config.toml
model = "image FSQ autoencoder"
horizontal_flip = false
encoder_norm = "rmsnorm"
encoder_mlp_ratio = 3
encoder_inner_norm = false
encoder_drop_path = 0.1
encoder_patch_size = [2, 2]
encoder_widths = [64, 128, 256]
decoder_activation = "silu"
residual_init = "none"
beta1 = 0.95
eps = 1e-08
epochs = 25.8
Rows from block 5 of the encoder, named by matrix and row number. Rows with one number belong to one neuron. Each number is 500 + 25 x the weight over the matrix's rms, rounded and kept within 0 to 999. All counts start at 0. Numbers have three digits each.
# fc1: MLP up (encoder.blocks.5.mlp.fc1.weight, 384x128), inputs 0-127
# fc2: MLP down (encoder.blocks.5.mlp.fc2.weight, 128x384, transposed), outputs 0-127
fc1.82:538486506463485503503509483499488479487503463477484454528487470534508488486558500491488487514523504484462520517519515481497498483522543489493508498542499510519490486517505529494494497489471505514513499505509521505485528478501493489449487476506539473453508516484536526532507516502539502513501503498473505509446546510467472490500445503503542474493477533526538517489562525488525506494521
fc1.83:456503460506505482515505530539516523493469521498500504513489497465507541466541536472454479532491553482506486476478477508491518496547427538481494458532522522525482456503474515499523490495544483468503515454518513516482487492507519510538541517485477536550536509522480474508556500473510484501495488482492494480482552476479526498515527448513506546534448489512489518479519531506397479511479
fc1.84:507521482468465497533515496492476492547505483514508550473469483556482475460515528481501497510497493495527512473470489533512460546531463481491504477501515521503487510510490492475501493505543487538481492490506505477524522523507487505517493531539500509496514467532516510495461491502512545502460503515536521527464514511500510470471489462510519513541503536496501476498502523500489491491543
fc1.86:504516470452550502488483520496476504540443491497510440494522488538469510476519478517493427504429545518517502454480452590544538474528536505516500480494501486473491532456495526502521505508550501520399508492508499504492495512494514472517480503502493484517524523508443500525537488534511522511516474478505447499497517494523544485496525498502493470417487518439477452518492499559469482499494
fc1.87:507492546482547520512479512527492473504498518482500533492491482489481521530510534499472493512552536498491501520471506500555513501502510490474521528477512515502492508510490548551462505549542538504524465475504477474513498505474489497518489501541484500511538514509486470495492495565479446498467473510519475424496528464540538520514449499515527500482474516449522464497492487515506568438520
fc1.88:497484485506503497482483477463457461499483485482498485528506539497503507481501501509499499476504515510503525523525503498510518457459547508522508565477499514548455545518509508519479512468458520526490503531462510541493481477490513526479493474495503470475524488476542473523476527553498469468492501538502484473491549496526526502518484502492477488485516493517492489487495523491519540526464
fc1.89:484497505516509505479482583477523477517478534520471496472492503527515530486468488477482461491503558516505487520472472513493487474510491500518489503478511469472505550486484485519509501541511521489499421444484515531487492488477472483487499489481526482484449540445513502525527515536518486533539499506490484472459478448443491481499509465536516468466483489505489539562497508516499476457471
fc1.90:502520490500515533529488504511491469459508476512514539484525490497490515481523491520508529504487538489474480510547502490493523511492485493527499504475495504533500533507497479497488510485492527507483505507494493521518560552525511534477481505518531444491514488495508480483503480507462518504507484507529508469516537489498494515503514457474512521513523558487510533489534483493513475510493
fc1.91:462546470535502480493499502499462490494496550505394487478495529462489510466526516491487461497500491450467477516480508512510500495505513535490494481554502495522507509497535538484470495493475477507514482495526473483471510474502475444527530515543485480503534503500505514531521507543492474454481507503481502482520557519492490488537486448473548495551496512513451457505479477523483529478540
fc1.93:493445494498570505531504519517496437501498552501463496459490525533495534488487488495494452516518558472560494502477468503506500496507487477464463473483511485512477512500504495506552509512546509559483483543528520501548505483515507520544506527560501548521470494464493500512528508467496524491459509532502460549514534483449534518477505550501472503500483458534474514514537523486483529508536
fc1.94:509506493508514504491471486489514506484532498502499489545516531506528501521485494492488473491526505492497498479497492498511515526524474478468453456496490501524466513537507536507514486486464523480526529476472532496541538481528486489471522487509480505497474506538501505516514470503520507484492446477492521521477508501509515481494538479461535500494462491532491531525523461514507505499532
fc1.95:483504510504502514490498485493537510512530500538504504501479460536495465515508485492496513507518527480482499510486481479489498512472520472489514497469495488483498475508503499479530513529496524499480460472479487506473532497488488497521516510504464484487531505510516512481502505481491505514507476518494462423503478505522486476484511519482493482494504472491484474541523447501528528478522
fc1.96:512488491505558513469455492548443476490463501485487534481497527507494517462534522508495507531455551538526509474494490508485522506510512474516496501434488487495478521498502486539496518500539516520499500515516525527515493495519493491497530485553522519520504517506530512498517550512497498506469445498478480515466509473518534462533532473512516515506504516496510514508494529546481514501489
fc1.97:468513499503456505507516484474476492540506497513510500531482517488520522483499529505480497511498494515527492543481497495529517509524518499517550484475483486492489473496519513506491482522474501525515480523505483495461511484499498497473512504531477490505551471519476519505508483531492510524467487494495493488505495481531483478514477516472473540484468490477505529497495500499540515483502
fc1.98:519517491467494496521488512513467518508415494484497485485508510462490529466480489532521504568482523543573525491537473518480500550502502520497412500461493487473513486485436501472499499497543521518509486485547501513531527480518519495509468489492489500521493453511504490504572484544477483505557509474526486476505543492531535536516501481530471492496500514500528524502473512497486492520543
fc1.99:529447516463534525522491517543491486493499489469508509535490423510544504485513453543500506456475541456487472546514513480491530555462548464486467462519478514526509508489529483518518508490464488535495494521509506482470520500426523490445498491507494464479480514509474551487526513505468493504476506449493516513512502508498508508510487524525493488493491473490531501514500546475518492510493
fc1.100:499546520515493517471466458484526475515553489500492491453482541492508501475484487512523495476480496461495506489500501479492552468486484507541517516506502542568513567536495473493525493524499529529503484515494484486473502488517516503527526502500486526486486514560470492469495481499559482529496473463489507460495508513518511508488528478510510542513532502501484553513528480509533506490508
fc1.101:509492486491476503493513482497548491514472481507497482475523510502506475501462477501563529512489518512530518504483553484487494495479535499506558517523513500532523504494502472527484494515487498490509506476489475528456484484499498529534493469473527482549520530538482532496574518487487527523521508531467507496497556493480440533503480500489494477537514497504502486513484467505520491457495
fc1.105:518432501504455524500499532497507573534474548506541528492458516451524509491493516482503501510520470517457524529523501505484484479498480465487508514461482479518487492537521517460505503524484535473511518522471534495486513474518469537500449472535504501497507469521521502466509523508492494491459485530507534507490477474460475507503527476478461526475471542515489504488477471479470510496515
fc1.106:470467523497522494497497483541523480492523504496499523509490501537442521499510473485488506513491470499470466456510486532484529496508539493481501498523509494515473495514485479500493511472491489506523504501468499468486485516507498485454463504489538498502510508492471503479538505452499438551508535495496539482460538465506480549476512539523540492488504500504528478495516495539537492528544
fc1.108:491498510496506497517494486511482492496549488497514489494509486516523519476549532512490509515495513508479491471454476509493484483495528493512495509542507496503487473468540507477530487480520491498467485522490522484511539445516515493476526506521499503471485520497514483512499494522512526512481488514506514477505490509566500461514529496500474469479485513476540502505492494464472526473518
fc1.109:479523525530487461504492526507525457514557512463506514477520558489509503522529471549518519500515481462498523477523441475501565512461502524530523500477565533582480519538495500497455488495498537449472424469537528505476542533522467480528442494520497491490491484478515506499512480482553440464480506549555506539529466503487473488497507456509461478498483511514477491537474520470503494477484
fc1.110:511528485491467483506509524523512481485487480509457496489521457522477460492490539510505481503493479489505473459468462518501520473527491516481487459530528570540447486518504475468487527494465547478440504559529512495530531531528465500507475527501524504512436472481507505469530527562523528490521509512516503507510500485498502503510518500518561485503529507540518494503495493528522487451488
fc1.112:526564478468518493490485527522470491489497489508483498431485508526494500505496499523490455487496517498408422482505499515496492478518557472523534485497496535537464502472539471442447562491464489478502494467496510487441493496449496478468511515588488463525475538452491545521514514476468487509484513570486512488460535518490493451505490522509502532518492517463474537510528493524472475509486
fc1.113:509467463530475504478514514519554526511507531514527505514474501505504505510466482528511534472502500497499474533523531510486471523492442468517466528454519496496493505474493515510549483508492475476492495524502522486482472471520499501498513535489496502504528482480487500553516498481519462502490499495521541488496501492546502470504522518540558500489484493513478502512528531478484471494506
fc1.114:468515504515477510505513450487498521491497521538461516484490501526501466482536505560527506514474507500547498529569511497528495497519523528517478495532536518493512516493503518508508511515490521504508464500521503525493541490529504521521498473499495512471487508510493517519502478516495467567490480497507489502484496502524524506524491523480527464502479506509520438511510495477493477440490
fc1.115:558525498470489490508431526521534508460515465509512527466551491497494514470500479482467517450520527526435504529505474490502501505474441507508510429492508528515520543483453471505519488472506520482487462483484483503558502525470482492547546540555516512521483455508523519509537513520512482528461489530476512493455524492472503501511491492472479509508508446530473515537506512500438518467521
fc1.120:483487538489510468481501481473515505492499508508517519513476499482540453531488521476525448506513489517515488507531508499510484485532485539516510490482467503476489525546495513458485504506509507517505487510500479479501495458489518515460500514455505499466551525520482534513491462500498507512481466498478469497496435498523523502479522475515479507519470476477412468463472531480474522474543
fc1.121:466527484476509486498523499493479466454501511514497487553536462508508500494527523523507457460520509480469506504487492508515508496508472487481517491486525519466517477514517522547469483544490456509536500495515500501502532482483497414512509558505455500518520501518537490532490519497492508487516492506571494500500534552517520500481515507484469477456480524479471521495505504549528508505476
fc1.122:469484529486439534517517485534505506521511491516481499515502495471500502488494476486507492479506478509530482507495485487499482484499508502487470481445512491489510516497474505513533501513486505518490488494498503496498534500517519490513483432515472533515490494493517497477478530506502535514487499538486488517516524506509496487500490462504570494502491483507535511494484525481476515491486
fc1.123:477516502507499507523506535461477485492502483489492522500508491499504538493514486477542455428510491493485526521464501539490462490509491465520488466488483510504492466577489453509499518513485503531521493512470471524513553454505503508464509484496490485521505472501498472516486555534526536537550485539508540513527469507491490504540491520495444509492495470493505524493509500485502495499525
fc1.124:485498485453485466525548462443480510522529504482498523549528537472490460493518486494486519468498500480521521494479473493502560476488479484480476464526447514508468535495513527523516514474478494508491501510522515460500522509492509537543491463490503526491510490498508489508535499469515477529476516490500519525470497444504506511547544519509527526505507442501514513509492535494504547481511
fc1.125:479506455482483513517521513504496546492527504497495496476492489469508545514510485482520502473509516511508484540500499519464510447524467512468507508507486511521494503500483518488530494479485538498481536494495506503468460534555512524481524508535497483513492509498489478465477489476528535518467512504477505503505513515510515504520502467525513507531483532521491463481524525470482463522492
fc1.127:501471517530507535499512520500567529507466512549526460419478491469467557488503515497559483507510525509506494476492544497494537512539521483525492491497532477504498500501465475477479482522485483476494526479489510486456487530479510489505473480512523522520482499506506463489544451487538482468468476485529547525529520510482513508485502497509519455519487487565504483501533531501477484489493
fc1.128:488501460536495486509462508530472470474480480450488496506475480497474536506546519492519472493487483499460529495519514494504532517491538493531508520525510533466523493532458473541514448506488470471501516506543472491482500508485473488487490531498515515571503471482489506496514491485484505487476503527510489461510503489474514484523514476506493460550503485511496488482510472504505541531519
fc1.129:463497492478496459490462511481456503510567521485479534502488489526454498498523509465500482501477504522423539517522484478515511477469511497483525504488514505495528479501463491529481521522492487502493509446444525489544483499522494481472487510535495460459526478514523489484512531498502492509423516516545510532519471483492497451490468494494498457465496487492462508480478519481520532494486
fc1.130:494477497483472538504506478488511484569479502520497468513511486504493486488477459500545470489486505485490523499489534525513485480439479516536528503481533504519515494529501530584451457528534493454463479488478466499514584502520521516522509506485524542517517484547544551491502470477507517441502486478490535528524474503469497501469474519501464547478519516490522550473495493497476491486501
fc1.132:491498491531475470487471524469471492514485513488517512480497515532501497508518509474503526557516482475505533489493485484481452491518522500458512485515506500478488515490517474485496512489523549473478476470494521495449482526519491517512463483511479488505495525494482500506495519453503538491491551520496517489490534494505529520484509515490526488554496506471516457463502510512491513505484
fc1.133:519529498504509521475498494489510467526546522498454436505501503548525505487504517515538518501508476510534481464544506495520485486488512487501509491503480505498533476550520509513468499510503510522504509470481497490521469491491501496498486501497506510524503494497506485492497529482507499506430512521467487488509501522498483473522459507506499468527497516521515498485486508452493541540474
fc1.134:552495500479519441511476518501487515472470469525551454496520519491509537480528465539504550504500493482490481472522506524509561517502460507496512468566486465514506454463490541482485487499474516466500529491496484480499517486494481535521487497481518516496491472510518527530511479524475542469509514508525504513500496439443536482501524484476492531501496476486502519475470509486443492530494
fc1.136:474537505545478472459520513517471456494514514521516495516484454455497486486505468502488534514500476485472521518506482506484527466521484513533496522447548544515486551478513520468459489487445527507528480523508520475502489500566481454512496505527512498520502469482506537472537500481505485485519515515492496502505460567504466510495509506488447506492488510521456539478516491504502500503485
fc1.137:543494514512514502475470470476500533497471477503546509517500517499502500525505525483458466518519514451510522515500501486509513485498470512470525516498506541488520586475449494527512492537495461488481478491572531491503476510491483490517473533479489503514489469471493500562539538464492497411505517531553514479462562493492530527460540529516471516529492544477472436467472521484478477481521
fc1.138:462519456506479489462529510502499534503445510506518491583488512517489507516510507497519475498511508510498490497523466522526522540520502448520499501473513495517533503486500487521482527492500504516479498497487486475461532490489493484549490530503471510496445494500477517512424483466482476501482498531559487521514476512506511495525497496509472527509467511477535509459513488482477506494490
fc1.139:504501539475453504491468474486487523481494484504479492527516473480499497491514501499472475465530526475486512507498517488449485516510511510487505484471501514506518492528505476571490476498541491529504510502505486503475510507450497493479509499525489489505497465500480480494451513497519530496471491510487490493491556534492515491488534523448489470484499456505494511485492540488498511510489
fc1.140:528462453489490523530502511518422530477504523520491519498530459491512511481527513452452482479515498519544493505498562545539474494523510503469504476528458487459511463512515514532497491501518475505486514550472515485508454481487493502456488516481521512474468515496509475479489495512504499516519514495483503504506508489501500471516506504456506478479510520486526458517496484520474500540530
fc1.141:457516493538491534475454487492512554488509496501509465532483579542499510463491486478539523499481502491482543503529462478444486483480498512534531462476541482507529554516511483491518500484520520508483508450521534473501528529501501521477478494489507515463448521478513465507547503523477563505490560501486476515524509513491473513438507514503507486508508510525492546555507492522518464468478
fc1.143:495487497507474473527528538519514532459480506520519516459516491486486514469450479486564516469524526516506496473499515498522455519477520488512457500521521468496495474488511503473505513494549519507479492497473482557500487478540510493466515487513501500469524515504446490526498478510487511548488537504476505494493471540473517537478501453506483519474485452491481512496498459500506498502539
fc1.144:524538497497500490500459449490483541511534499527528483532446499487438478506511513500523511488524491518516503482488469492511499489501493477518459520448449497504458531497517468444496528461473490485506478485518516484512536529509525488513474482440519479491519489469541489520495519522508479543497513491539457511537476450505518526477542458508528510497515513538512504516510493517529488521486
fc1.146:511499502486493491514492500525472502492499528489480493501484483471530475465522495492537518466515479483505478516509490533487489519540552485494506508517502471511491516496511501496518499462517524500498498535523488525500492449472515494519515515499496498508514484501520506485497527500484509459514482480529536513509493523529514541519460507500506515533483493506499488482509537493507489485504
fc1.147:501543471523488506533509477514509459484473518480486501471519514465518465511488499464499508530468508495547520483481548520499443477512531488469522512540512488484495505517480531496535535494541504531512497494483473530534489530508489502471461509447522486501507480533525497477529491514466517475520479453480493518484498485502528535475510484504510443523468529458486496497548510474503490509542
fc1.148:573494509535540482493473509532505505488504469523506523495469599495511520472514489505511488511517533512518460470507537502494531492524529453462491495511486501497536497494469466469456509468489455472521506483501477500522494513486477486493480505500496530489507513484462536492514513466452435500518490520551517477496515463521493522497514450512513543526555498503494498545463499514506536514519
fc1.149:481513511491494512454485543525490462527465493511473462479519473497477503478491488536518483487486495482528488499507528522490498514493514506520525528464533513491479513502543508475498506483516463529534508518494514514493521472502506511509497443517470483495518463487489436473502512512487509473506517514480505522512533530469477511483510506498459518486504558517462478501514564458460527479469
fc2.82:489504487484493533486495531483500489482477491495525512516542521496526473496514468482490514479470530504492494472502470450501471473498479523504477497521523545479489495516500523514509520477458494490510502511495497501473508494509476531496516503503489544491538518479496513509493523452505516473502524485503509502512474532481511453480475523492478484487514528517476480493484523510503478492490
fc2.83:531563472452505469489494531504501485505567493558496509475547459581578445551518544475528459507495537455566469537526471501569520542561540468543556501468516474485512416485476514476537536477437493569517529478523540518476527494544469459492485530524547505499465474483496472515545544543463473500510535525526486522447510480543533522498508603504472442491528481492575537494502528504526583519496
fc2.84:493541476474506577543460488505472532531517520501513491541475552506522518511501481486515515508481484478494484488514501479532492494502491483505487533536520496493491482491506509542505530529494501473480534529493509505482469525469506497506465516495538468516507508501501488524495515500479495527486495467503541492516530498528502516514483512527498532470470510511457498517482563464504528492513
fc2.86:483482421503520463433574490510501482566528431429499491529483465519498439546467545525472506470497544466456552506514478514469466528535512504475536483465437433489521528503492489492513545538499504514507501503534523478526503485512514485545480525451469459540503506491448505497530447538509459465527501517471537546470482454469456493480480488428524472473492466500480474506489541522503516531505
fc2.87:480529524478500486528528472496517500498487522494479486528522487469529492491509470503475491496515535533496506539509528458462486505445507485475529490500473453486485492499499498524490508478515470521481505489538482552489520522548513457507495514513537481498476490505502472487507510528447519516479500491482465480487483482497501460519484478511495488514480542503495510461535474477573523476559
fc2.88:512532534476495463502479502518491460528489512464529453499514531524538476502480481504540519488510511501481507523500494467468521498448471520474491514509488506510492494529502481543468486497456479446509532523521535518499495493515528568485507489478505538512481498517527520518519490467542505472499484484485505494524519511511489505510491473508506522480494490472474516443525501515529472477455
fc2.89:467465527498496500514512475442520518456497508503466513532458462475494484552452467473536483474466498451544478480548419425493526476532544569456523501493520572549496451466489481526513499533484533470443501538513536538453452552504467511461508485479511468496565522471525477507488521551544500484549501494523535480461540506534536495509512485493543530486465502462468525508501485492517486527443
fc2.90:509500528473481499489488540507480511525473518515520451488498493468496503494528490497523493501497497525525516451482483493529465480533498461475477501517497511467523495462482524515503484518525497493499517488526514498501456494502478523473491506488489494503514508480506474526534503491486496503516476497487502476515524512459493492497483472476496489504484489546505514506493518495455484492497
fc2.91:492500473495518410522518494506477529483562483544504509532497492519487499490515473503500480478493492486514513519535477484531510486514498473504465499492520523485531496482457477513503536453514467519528469496489515506489452532505453488476486497535515497524504509499550491504518549517531490485483524498510503528505536483504537483476503534477531504520502526482494455483516516489478492541512
fc2.93:503499504475515509546470520482462535506556479444511478515451501472512489511486510482463543521483497497507482469510529465533545533545491466481528524410505500557473514537517488539501469508493510470502568534474519512506526496528520522512529518502513496480502485518485467510482472496478438493556504477555545537546481473452483492508494487543463512505492481456445510499502541496527544524454
fc2.94:503503473471533477472514486491474478490506479497499489489484543490478505516490510464498485496528483473517499486512496523562477492514489481478491502507463500493514493500506511514503508513514477509493488483504493534531512506447479501511559484448447512515512484530524506471488529476490505477528484501481467524530494474486530502495485517508505504508505501479510540503464542504443496496487
fc2.95:529511541521496500482494509488506560516502511523531490481497437491502506484491491477477495512514488474478456528485518492491550488509534533530505521524500500488468498515473497485486477526484509515508520514497529478503464552522499499500494494499524498499459503489520502502503572491533503490473505540504471491487484526541496513515485484511504491493516469513512522510510497468512510487503
fc2.96:512502491489525505501501475493487515524507486491515483469473489500519501525478461489510573503475498505473469491524501522505485528509546480486509504508475503504487457527462483483517523478532550472478515463535488502472501511522458489507527500532457450522551495437509520531516530489515479506494463469502499503490513521465473490547481482488499479483513471509530475478507478507490453502510
fc2.97:513505487499487493503482486483542488528511520518532479536506519479492501519499493524522503513530461492482502488495512504514502523454528510499509498508518503479509473508490486532449486516496519489481515522520491505471468528522494470500525515462508476516463489506493501517502488528493522506521511475488491455495523447494528534494482505519480498517497491510513496494491506511501496479510
fc2.98:508499522496477528525535543490506468521538501490472490515479443511527499507459550486516458501498489478512510488545487545517487519543562469457507479392461472539502516530467495483500465490504474510498526501479507491514507472587537483504484504491536415491502535493514481499482480530517542491517491497474527533525498537476483492540490491483492477488503488448432543461489513508508510505500
fc2.99:554513541470492502541475470514508538521482481459469469543526482540527543527506506483518508470445528526501443522475486491482528491470514517504486473527497512508479528479547490498513476565534506445504569500534506505483478506456487484469503493449527510555500504491503464495510451525505517499514527482531552495516500494526517489446490517528479550478537533475534486498484513503488492491491
fc2.100:464503519488506508473526503524463518495495504497517494455505522507448466463499516496543467494433513550490484487489503534539474461497498499474501474511489525524498477512560499500518514464545468509494492497486431487511513524495477494502508477507503513490498464518524512470499509497512503516542517479523527494497506521497542498480479526476514493435533481521510507526500482498468497461501
fc2.101:487487505494497509484502532522468498516529483471489517512503486499511482489494521504542497483521549489488486501489561512537511506491499457506527477506493496539504516485537470454520527570495498476507495472483498484534488501462521490559510508462506544489499516504516522483514515511511532504478489467502491470501516492482493498534481545515488466471519463505508505538476513494510511483547
fc2.105:519521513526523450510500510465501544516502478451504518487461497476547468534483525465468532515450489511454469508528503496512498473538514552512509495509516530475502457501511527463503519458487514510487471512488497473493494486486491419458505489517548502492495504499480579492522523490537513500547478486532503554476522501505501537488514486503458535495475474471477527513511514525522529528532
fc2.106:520491510502533485515526509500490543487486476516501535499521511476531501493513514478493480515504535476474472494510492494504480494541501486481518525495504493494501548484463480503535507453519504514494499451491511499515529480464448484507497513516509503502511483499528497480526500448453510480491492495504488509516557490475547494484501482497477480511528481489540522534526474476493502512524
fc2.108:478533473491469532514526471509518485523458501501514522492490495477488536503527508477483506518547523519493496521498495507501482507519518508495480502516504517492506528514484491485477527517509516474510515488507490501489522496511491511512477509494492487502504465505510507515479479497493516511471527494506460491536477501491497503526486485460492500520486461487456498487485495469524516483502
fc2.109:531523458479511540510537520524478522508533463451456486484521429517529503515515525476518502469441490463471464514481553465476478476499480521492518485499446464450539492476530490490462510540514453517452543516518520469458497456482462479498542554516512554562471490491466530450525485536581501468529508531485549482489506512525482525514448494513509517448479470463505470512490488583555548466556
fc2.110:508478480439467523553509491514484504520507508548489483480460503547475477486509478455557522491492471500435517485492452505512501464496519472546474521549526464520528464540508496517515496494472514464486560514519481521504466516502486519518479472495477486531507483519526536507480458527485507519522471498524515481517507494482529508489511535485501513490497507524519465467558521487478490438490
fc2.112:503485506528519522489545494451466488476512510510550502470466457462473519490491511491491532481508495518517493489439493465479488516515463526510523463458497467473526493499501493478513500490493474548510500498537474510501561518519518459499508457521521505544479536501512526497522509516476504479482499500508464525448491444514502544551514501491518472478470520478542497505502493491533531487550
fc2.113:516447511473503485514522486480457476494527492473502498510479487500530492492516490526518553476489448512480497496486533464486497522490527484493527481462468458492517501553532501480502517448475502503529542524495521497550524503536504502516477508463509516512550510498483513501497545485505514463509510515485515472519540498488470489507541503491485492483526520501520504488459522526507520559540
fc2.114:518482489495514456501488500522478493486519490515457505505527524523495511491533481493505485505507469490521502535454483511502471487515462411527475495511529499497510473491543517515521522534489515493448505474515475501458471541463516486499514517504504468482498464502489505518508479505505533544479457523488480520515511518506522501476494526463489471481477502522514502513460476492496505437540
fc2.115:547471488507506452543509456502556508535515478514527510475518433570536542532499541502526505517501501502512470499516522537515509485509494474509506421493486485456492529535540513492542495530499488483491479460517482494489511455450459473490534506494492463478504472493473508517510466501502462498529487518480517484487474491493477545416495444468486492471494542515525524507496510497491544520526
fc2.120:450533502520473519508524496491518503538506493499492482523514468523488482514547469519501477515520553490562508526480504524512495527496524540515496493502485498513514530494497510533500492500549501484480465494519493520533492522495492488531479468513479503498489475487502508540498506535519475480507504477488472502516515492481487477516479495521504477463495491507511470512485489541508466490486
fc2.121:487477513520504511554495489471427514521537497502515481487495524516511479481466509504469498507484532529483509487492496505489501493521496462475519502486532522503468478499511496530502505485554530517494486503456493463489480533497502523501458510478487479494469468511505454509517492535528490459502502530474527529530535465507536518491515522486480493499479495507509508498498500457513517491479
fc2.122:523506471473504543492498501518493483485509464488527491535536500530523500512504485511496524513472512489455519522516501504484496481512526474494528489497498509522509523510486498496492486501500460459520501482495534454505469477483466521493500525488460486524501547492489477539463472492481481523491485460505506491501513515448492517487494499483468502499487495515518524518484510508494524521514
fc2.123:513523476494461492489508500489494466487499500473487513489489512523470543528509483494478524475505445450519527521505498499515510530482511491509520502449489481528494518497503474476489468530464507522478533482477548457459498493533529471498458540525479491468486471504524478536506485503501522485532473448483490486492502502502513530473509504524477517549502515501525481494512529479484463441456
fc2.124:486476487467494492482520523491493521479537454498463501540506527545513456449501501521530477507487494473525501481496468480492551515483516504510519546525473502509514510496498525488465532530519526561516491507541528490491496509487486488484504521471477544476508497515471473535508479507485525506491511558487508431504509478534494481482468468493486504518519522490509520506527520482506500528476
fc2.125:490508501513491513479540520511508503495503506489535480486520483476492478485485480495503462486479518501536521519539483486471439494507498489499503471499476503500477490520492466514502450502496509467508490514538499462472501493481500511498504458520527529504513501490476476486516462499482501498500485463501510514516527493518492512489491504524491486485537505504513489523541497496499477502506
fc2.127:500484468504520518492513515450488472484499525490520509537481508491504462523500477524495521503518473493543528490554543452525517490492508493506475501525493478464490481480500492496489507464500552489471525489523473515528520516486534506418518495481489540516482516494455509475469456517545469486502455484477501471503505459506440514494510546507470497489482496543524463535528481505495510479521
fc2.128:487497506507491483494493492500525490470475514511486529511483487485499489516446498520478482502474508478509518514528481471477498506502517522511501473470457478484507503538527478532509473492493499480521506489513524492512501502519528483496520508468513440488481540496472465523478485474500504468561514483496523495503529495498497510473529508530542497509511513476480499474452504488499482506529
fc2.129:498493487477534498532531508491516462541534509474502547510484486537507514522479508514489495471475477492486487464479523515477539509505509498469523514457500471521474539499495505492505466520490473494490529468508512514492499508508431504533511517510510504445484524506547495469489462524551523472467465501488494504462496470468508463461523519462522509467553502499484524489476511459528536495482
fc2.130:476528496538518507468469480483489483485459485548528489502495577490448498481515481518481460509515498537516491539480509532496436487482488480446478528492507508429497444500479488486469485497504508522484512451457448484497510503486503503514514503511508464514468504464528518508485524503488469470494508520544456522456457496543506464496493476494531450470498517440506527463498518492468498510544
fc2.132:509512513512498486506520504505502497503552503473514512502482481502509509543489487520512498465512552497477485511508509497484527533506494469503517505466498494510475536456508508490493517475533499517498484527481483504456527500492471520515518513455493529509471499496502507465510502523503524488499512531498539487543508539483530470482468483513485483512516474502474494505488495498487500540527
fc2.133:495529499481502529516498499497521495478504543471507497531501486492476506514507470504499478500463521496478508507481486486497504495500508504492486495501521529513463492494492505483517522489512486536521488469496512495466523501511501520487482505521510482466544533501542473445508486521532490483513505516481498558504519513533472465515469523500503486470515484493511502521524500512525498526503
fc2.134:499511502539516515491494482460516439513530513551542483500505517525512489511484451482490482496557474520517509526484517470501511498493522496467510502474526472493499492494504529520460512520486488506516518448471448494525500518482550513522468449520512492505478489496534494534473514503529484497502468520483488513540535474525511512523480513538534516513498500559512514542491465453519517509548
fc2.136:481494520487511503526517473476512509535477463522475519472489485487488477458504489484496500545495540519492463550493475537475443479526486527539507476522515525407512486517517501524510508492518504462530439476471491520494571553540520482511489510484500466499494518500518514479513503493467482494514515500527514495524505536517511466504480462433529483578455497474511515519502503499518417538519
fc2.137:505485514491513514505547484482470534477530487498502518516482524509506526514477504513481451463493497510500540515503473521511494495551543497486481498453515538500511483511491509517482515491508521542494522530472523505479500537489479539493496480537496478495490502515517466532482453535512527468491484533506518539495564485532526472459517497481500499486529492480493483502462480498462481497494
fc2.138:502522499476498471484511521513528514472518509515494467500553505492503496476507482475501485486496484482515499527523475481511522520495469474486509520495482476483472493493464515503493488494526516490476494460527572507472548466482499546526494532492542464538509501506508521524478468493456514551476514484484519502504498515512509462498492479486486487512487523535540488514521501512496501505515
fc2.139:483485478488520497514494499501523532512512502505495457502521469533483523489502494530534472488508534483505478492492461495474524500499486506525486480545529509480519500469514533505512513508472508545508462489523505545491496479475525528490486525521473506501503503517514514509520497515445514526522530506504487482469474507497453514492482510514522491509520462510504491494514519507506492512522
fc2.140:497498507515540509472514468506533498492456520503486519497506481509472503484520500528504470498482522501457463504510517512482480521443492576495548479556498483519550513479502516461470517449510478510473515518507502513494494465501502509515505466492521510530491520492488493511496511472502524486503500491465512518483472477490484494505480510490506521496497466534512517507510513550493482512498
fc2.141:475489527462537495485493492508473530500474485509543508505503521496457458498556446502557474494515505521530492478513541456497474490494526551530494512522482485537523503452549507474487521490537502498485518460505464547501531532504476473494484516495487487478513489481536483479443501524490501510497501537470502525535532489482545500505500507486466480546526526516474469506466530524507504488493
fc2.143:521489499519517507506504488473523501455476491489553518516549526494495508507500464477507522489488494493513509505466551491502501506476489450512471514507530509497513502486473505498474474492491498491527478492517492511472507488525483488483545479474538518525496477498427491527481477486484488459516494484500482480461508522490524522505509520497465532512508509527507499513548517512467478512485
fc2.144:499473490543528473504507458493505560487495462511501511512512521531490473500480441527495507469489511514513498508490495487496510482473500488546485518501507514524469518491465498508511496512497503508543517423510511494507482518503507494510519482513480475512504494449512545517501540501481530486451519537518535501516471504489506491490496510481474525526540487501508513492527517510541487490510
fc2.146:482499461487497509524515492514467485473494511530481477480508483481518475489490520494500505504492497533526490511518495532513505523511522508486532490522537508524463514498511493483510510494546469457527488479526525521505495522504497459481520471472515531516454495493481482508491522485475498521526489533502488518471499489507478452473490479494475494516487538505478503534493488529494490529484
fc2.147:462493475458481547531487457497458485564549489526537478510470482470518546502461544487486522495543477547514521485453533496484483490496489452517486472513518504491468512537485509518493487539544463511532539434505516524525489483498499544495536478465502517488502522481476538509484435504519532479493491523517512533526537520466500493477513437463506530470486513528500475529509511526488522512511
fc2.148:474485479560517495492519521489481533508506494524514449531487538496526515482491506491436530500495484535551496474500501478523462491543496521525516549530533512500489467487477482498481501537456545507495473461494467491479505547484511486525476476519470521490504473507485505514547495480510513516495496560495506484508474491523515505479481535511503499509487474491488503485504475483470495493514
fc2.149:507475512476504503505487534483499500468523456475493497494477539489515500499472501505482513525492512482489474511558533513466489498542494480501475510474502525528472472531463463478459494483528473513528496497463545494521493492505487488465509504499540517521530450491534454488509497503483515513494528468498502502467455475506508498499482490491494503530529506426489476515508539513476481515487